Weights of a small autoregressive pixel model.
Training: adam_atan2 at rate 0.0015, 10700 steps, batches of 256.
Rows from block 4 of a small autoregressive pixel model, named by matrix and row number. Rows with one number belong to one neuron. Each number is 128 + 32 x the weight over its row's rms, rounded and kept within 0 to 255. All counts start at 0.
Before each neuron's rows are labels from the 100 images, of 14848, where the neuron reaches its highest value: "responds to" is what is common among them. Only what is clearly more common there than usual is listed. The data: reaction-diffusion patterns (Gray-Scott).
# fc1: MLP up (model.blocks.4.mlp.fc1.weight, 768x128), inputs 0-63
# fc2: MLP down (model.blocks.4.mlp.fc2.weight, 128x768, transposed), outputs 0-63

responds to: embossed; warm
fc1.543 [109 140 135 125  56 139 125 169 119 124 148  93 117 134 141  93 113 101 152 103 146  90  98 135 163 130 118 156 151 162 175 112 165  49 123 178  98 141 131 117 143 132 204 158 164 113 147 176  88 111 141  92 165  93 168 120 106 105  90 138 156 137 151 169]
fc2.543 [ 97 111 159 114  98 107 162 141 130 135 141 121  81  82 162 158 131 183  97  93 129 119  31 124 125  92 100 145 170 135 143  74 122 137 175  78 165 155 122 153 142 119 122  78 173 126 136 142 128 112  99 107 134 121 139 138 143  97  83 171 132 146  68  90]

responds to: pastel
fc1.609 [155 108 101 133 141 163 141 137  86 160 131 116 140 134 108 130 135 104 133 134 168 177 137 148 121 120 112 134 134 143 149 101 190 157 133 107  94 146 122 101 161 156 162 129  32  75 130 142 163 133 137 143 146  98  95 105 165  63 107  70 118 151 141  99]
fc2.609 [101 140 117 153 144  94 112 121 138  93 133 114 100  96 140 105 124  93 138 178 110  81  42 166 110 201 134  95 112  89 133 115  86  98 142 153 197 111 157 103 128  93  74 169 130 119 108 122  92 139 162 117  90 144 150 177 112 108 122  49 161 128 134 112]

responds to: embossed; dark
fc1.359 [173 116  91 162 116 158 147  89 107 139 146 147 170  88 153 101 207 157 155 140 180 132 149 132 108 134  77  98  88 128 137  67 117  94 134 117  95 122 115 166  94 150 105 130 140 182 122  88  98 105 116 165 156 172 130 128 132 164 213 119 151 125 118  97]
fc2.359 [123  96 175  86 124 107 167 127 111 187 164 119 206 172 130 101 130 107  89 102 157 135  99 157 157 168 146 104 172 128  87 111 130 156 137 143  58 124 152 172  93 124 109 113 116 172 118 163 155  80 118 130 142 180 152 116 136 104  61 170 111 107 183 142]

responds to: embossed; vivid
fc1.18 [149  81 179 167 168 109 124 168 157  92 161 160 110 107 134 140 126  97 176  95 165 154 157  91  96 142 140 158 126 115 149 101 159  81 147 108  65 124 152 150 111  99 203 144 160 107  95 138 102 151 132 141 219 102 140 136  39 100 142 211 161  89 145 127]
fc2.18 [109 119 150 171 111 124 168  75 147  93  83 113  89 132 131 170 151 119 101 115  94 132 150 161 176 189 166 174  59 111 131  87 127 116  59  79 180 154 123  95 114 185 132 157 195  89 138 137 157 142 126  95 132 156 152  98 128 116 151 120 135 140  95 143]

responds to: embossed; vivid
fc1.440 [104 145 155 116  98 173  97 108  63 127  31 160 170 135 119  96 158  79 158 140 102  63 121 141  93 130 150 155 120  97 125 138 167  92 151 121  75 123 157 175 162 137 136  97 175 107  73 153 146 128  85 115 160 132 191 112 145  98 160 141 162 154  85 155]
fc2.440 [125 131  61 123 127 107 176 141 173 124 187  86 145 116 150 125 144 102 112 130 166 191 173 172 161  75  89 134 128 131 121  42  90 164 124 158 108 169 134 125 148 142 160 147 133  66 117 154 126 170 111 135  78 124  99 146 136 187 128  97 104 102 116 122]

responds to: pastel; feed 0.078 kill 0.061; feed 0.058 kill 0.065
fc1.314 [ 98 117 126 136 144 132 124 146  79 142 171  53 161 155 167 185 169 142  88 158 145 129 189 103 152 107 118 113 106  61 175 192 161 108 152  77 145 116 177 154 145 125 153 115 129 162 153 105 117  54 127 149  96 109 151  97 115 130 149 144 160 173 120 160]
fc2.314 [ 76 122 128 110  98 144 145  99  76 136  66  89 200  92 145  94 137 122 151 161 163  57  92 164 133 122 209 167 151 147 114  83 112 106 139 144  93 111 149 187 131 111 109 109 120 177 117  77 160 172  75 108 161 177 156  89 117  63 139 132 113 130 127  94]

responds to: vivid
fc1.471 [130 196  80  72 129 146 149 128 190 145 134 102 136 163 112 103 131 147 134  90 175  90 136 157 101 118 141 113 124 109 100  81 154  75 154 156  98 196  86 142 155 137  89  72 119 133 119 127 153 104 111  84 125  74 148 115 160  76 137 151 122  96 123 130]
fc2.471 [162 157 115 159 143  79 136 104  97 128 135 125 133  68 159 149 154 151 118 148 113  62 109 110  88 141 140 136 100 144 105 140 106 127 112 126 184 104 160 136  93 161 150 113 128 128  89  43 135 190 132 127 163 126 174 123 111  58 114  34  89 148 113 138]

responds to: vivid
fc1.718 [111 121 213 128 156 127 129 216 151 131 119 108 121 216 144 127 145  67  75 151 120 119 110 168 109 160 130 106 110 149 138  64 102 104 133 160 113 116 101  37 144 103  79 143  86  95 145 139 120 131 198 102 135 176 147 126 140 159  97 174 163 129 113 165]
fc2.718 [205 158 121 128 160 141 157 131 127 148 111 113 143 100 150 126 186 158 129  79 137 108 165 111  75 188  72 135 221 124 116 197 145 178 142 129 198 147 108 165 165  87 103 184 103 135 136 125  95 144 105 123 186 145 125  90 182 131  81  95 157 142 112  82]

responds to: pastel
fc1.28 [156 136 117 185 144 130 206 145 140  99  87 132 110  95 154 149 137  96 153 148 166 165 132 123  86 114  99 136 141 134 134 166 138 146 128 116 124 130 125 165 190 135 153 116 174 170 143 123 169  77 104  82 120 183 119 153 187 107  59 160  79 136 171  74]
fc2.28 [191 101 149 104 121 121  82 185 141 138 117 108 125 106  91 135 183 150 162 112  91 106 129 140  59 106 111  92 105 110 156 108 161 131 131  77 108 119 195 111  82 141  64  90  88 181 140 122 160 144 118 107 134 172 121 110 156  89 144  98 169 130 149 173]

responds to: pastel; feed 0.039 kill 0.058
fc1.60 [ 97 156  84 101 131 123 119 124 154 104  71  85 150 122 140 201 123 132  74  79 109 148 141 182 110 140 146 149 165  85 152 142 138 148 189 151 119  98 174 101 204 132 144 143 147 172  67 116  84 178 100  86 108  92 123 145 100 111 150 111  96 173 123 148]
fc2.60 [156  97  88 139  97 198  57 176 105 131  64 141 106 110 152 127 109 134 184 101 128 116 202 129 115 123 112 110 115 153 135 113 142 182 137 107 157 111  97 140 143 141 142 124 111 132  84 135 175  91 141 127  89 107 103 141 136 111 115 134  99 107 142 108]

responds to: embossed; feed 0.062 kill 0.061; feed 0.022 kill 0.051; setting: feed 0.039 kill 0.058
fc1.413 [136  86 127 187 173 134 109 165 118 194 151 105  84 149 110 100  97  81 142 113 165 137 170  99 165 129 159 161  93 150  96 130 224 124  97 122  80 148 112 123 175  75 143 136 122 111 108 107 119 152 147 128 131 150 140 119 151  87 164 132 105 183 107 131]
fc2.413 [126 175 126 157 100 127 128 100 156 123 100 111  88  81  93 136 119 148 163 124 133 126 147 169 100 114 109 137  79 205 164 145 105 135  96 130 185 104 103 106 120  99 120 103 135 154 111 121 129  49 176 108 160 146 129 160 109 150  65 132 154 141 133 163]

responds to: vivid
fc1.158 [125 152 129  87  99 137  89 172 140  97 162 167 153 157 162 143  95 125  69  85 193 182 122  93 137 132 111 145 110 141 141 123 140 146 120 216 106 157 138 206  96 172 103 101  82 130 141 148 114 114  99 149 163  92 123 130 137 135 116 127 117 123 168 197]
fc2.158 [134 116 140 123 130  91 149 142  43  82 128 138 123  91 184 169  83 163 196  70 106 150 126 106 127 114 157 140 172 113  94 120 122 134 125 100 130 137 196 192 108  85 127  87 137 105  91 145 138 146 127 127 201 123 115 151 183 164 162 103 145 142 130 159]

responds to: feed 0.026 kill 0.059; feed 0.03 kill 0.062
fc1.164 [160 138 100 173  96 187 133 165 163  64 132 106 169 115 129 195 153 128 164 130 173 101 138 164 155 146 123 171 143 113 143 121  70 106 116  96 153 151 134 123 102 176 180  90 103 110 126 175  74 168 153 163 138 119 126 107 123 125 158 119 155 133 192 109]
fc2.164 [162 125  96  99  71 100 117 139 134  86 103 127 171 158 125 126 119 183 114  61 117 105 156 134 115 128 123 144 160 109 153 119 147 145 123 205 155 100 122 143  84 167  85 161  67 137 135 162 107 121 150 141 155 120 117 124  94  75 127 132 103  44 128 121]

responds to: feed 0.026 kill 0.059; feed 0.03 kill 0.062; feed 0.034 kill 0.0618
fc1.736 [149  79 114 106  80 119 174 136 113 119  62 135 174 101 126 134 161  68 148 111 145 120 103 133 114 137 127 148  83 115 109 115 137  84 100 103  74  76 142 122 113 132 142 145  64 171 140  63 101  97 163 125 180 175 127 104 172 184 120 103 127 169 126  95]
fc2.736 [115 119 135 130 126 126 103 136 142  80  92  99  71 113 104 171 162 178 128 125 105 173 183 107 111 110  64 135 142 130 107 148 156 116 146 107 136 108 138 125 187  86 128 133 131 103 195 142 187 102  92 123 120 105  85 173 145 122 145 123 188 120 114 164]

responds to: embossed
fc1.487 [109 174 118 145 116 148 168 148 104 145 122 172  72 130  53 105 174  97 127 103 136 174 149 175  83 155  93 100 131 132 154 145 117  71  65 140 115 150 141 144 105  80 130  94 115  77  86 167 110 125 156 104 162 158  85 184  69 158 130 202 170 130  93 126]
fc2.487 [ 81 133  73 170 172  75 109 115 152 173 106 132 130  92 150 121 123 126  68 107 118 148 104 113 165  90  88 118  99 143 156  61 155 146 150  98 103 148  98 128 177 154 122  88 125 109 148 127 171  93 120  93  89 140 205 113 106 102 136  72 134  74  78 114]

responds to: pastel; vivid
fc1.335 [101  94 135 161  94 138 127 149  40 167  20  65 146 140 162  95  78 118 132  75 113 136 154  83 100 163  61 154 153 134 110 127 161 127  82 127 102 103 126 140 149  72 151 156 166 185 155 127 160 120 126 108 135 155 160  78 157 155 122 181 136 158 145 145]
fc2.335 [141 131 103 148 185 151  79 107 160 104 104 154 161  86 127 114 134 119 154 202 125  90 101 115 128 102 179 156 130  78 155 101 141 120 126 115 161 149 148 163 105 134 169 101 133 160 114 146 115 116  44  79 100 184 168  83 120 134 127 142 170 121 100  87]

responds to: pastel
fc1.358 [134 135 118 149  77 123  92 182 147 116  72 119 198 141 112 172 120 109 177 139 124 164 117 194 118 103 120 141 106 112 151 129  94 143 165 129 158  99 139 144 163 155 124  80 105  98 132  91 120 127 132 106 149 112 172  59  82 201  60 142 162 111 124 129]
fc2.358 [181 133 152 118 116 185 129  36 114 110 137 144  76 134 147 116 112 129 127 101  93 223 150 108 151 132 161 125 114 135 105 119  88 141 105  94  95 143 111  96 136 126 169 119 135 127 128 148 127 159  76 179  66 106 122  82 139 158 152 151 175 141 146 206]

responds to: pastel
fc1.143 [181 124 115 156 127 104 151 179 130 114 189 118 217 130 165 110 103 133 142 135 158 154 153 108 136 133 112 183 146  97 174 113 195 108 139 152 143 143 159 117 168 155 130  81  77 139  99 125 103 131 205  68 121  97 175 157 117 108 189 126  89 145 106 122]
fc2.143 [ 98 123 131  49 143 158  94  76 101  69  87 120 139 167 182 128 161 152 119 107 129 195 107 194 145 142 113  45  94 120 127 101 138 111 136 107 107 141 130 127 183 146 149 104 116 137 130 153 183  86 114 186 139 147 115 112 112 127  96 149  67  77 123  69]

responds to: vivid
fc1.421 [ 79 161 130 156 122 156 152 173 138 102 112  63 149 173 104 144 151 112 153 135 151  60 131 127 136 168 110 103 151 114 157 146 117 112 103 151  94  99 142 125 127 116 121 156 111 123 135  91  70 128 155 153 137  63 106 126 128  50 133 139 194 164 124  96]
fc2.421 [145 127 156 157 140 168  94 144 113  96 156 132 131 124 146 171 123 152 208 114  57 179 156 120 101 140 175 118  54 127 129 110 127 101 115 115 153 202 210 143 137 154 156 101 106 197 141 125 172 152  82  74  93 136 121  90 149  92 149 122 106 117  95 176]

responds to: vivid; feed 0.078 kill 0.061
fc1.15 [143  93 170 137 124 169 170 124  73 129  64 122 130 117 148 146 106 135 128 203 123 163 166 141 120 106 134 146 183 181 114 192 153  72 114 131  53 142 152 175 163  30 100 119  91 107 163 151 119 112 133  42 147 157 109 115 131 135  70 118 151 101 168 146]
fc2.15 [ 84 111 111 134 178 108  99  82 153 111 102 118 115 144 139 105 193  94 113 117 119  66 150 150  99 137 160 120  69 120 184 136  86  83  64 144 179 126 163 154  98 175 203  94 105  56 100 133 110 107 122 103  92 134  91 139  89 193  95 104 135 109 141 120]

responds to: vivid
fc1.1 [163 130 100 140 128 148 127 127 107 139  80 147 131 155 118 162 161 104  99 147 122 141 130  95 145 119 192 158 129  75 147 147  97 147 153 126 112 141 180 173 172 109 123 128  92 109 127 107 158 114  95  96 171 114 173  67 114 175  62 154 106 101  93 111]
fc2.1 [147 126  99  64 154 142  81  94 160 114 144  96 117 168 118 130 149 108  75  64 145  94 153 134 124 129  98 137 109  91 142 168 115  60  68 125 116 130 166 156 154 144 169 161 102 158  85 149  80 112 154 135 121  86 203 125 141 135 129 141 116  77 147 152]

responds to: embossed; vivid
fc1.681 [ 91 140 106 135 180 150 167 130  97 100 125 129  85 129 142 100 178 111 131 150 143 165 158 164  98 178 121 159  95 156 128 117  98  35  59 105 131 106 137 118  84 136 140 127 147 123  98 155  87 145 129 123  88 130 150 169  61 165  59 189 176  90 154 184]
fc2.681 [127 116 164 166 122 109 174 125 132 155 109 123 132 128 102 206  60 183 173 123 138 102 156 150 134 164 156 134 130 129 137 197 192 133 124 122 116 138 166 148 141 127 191 143 125 157 128  75 170 163 117  96  78 114 132 155 168  82 177  79 120 116 148  82]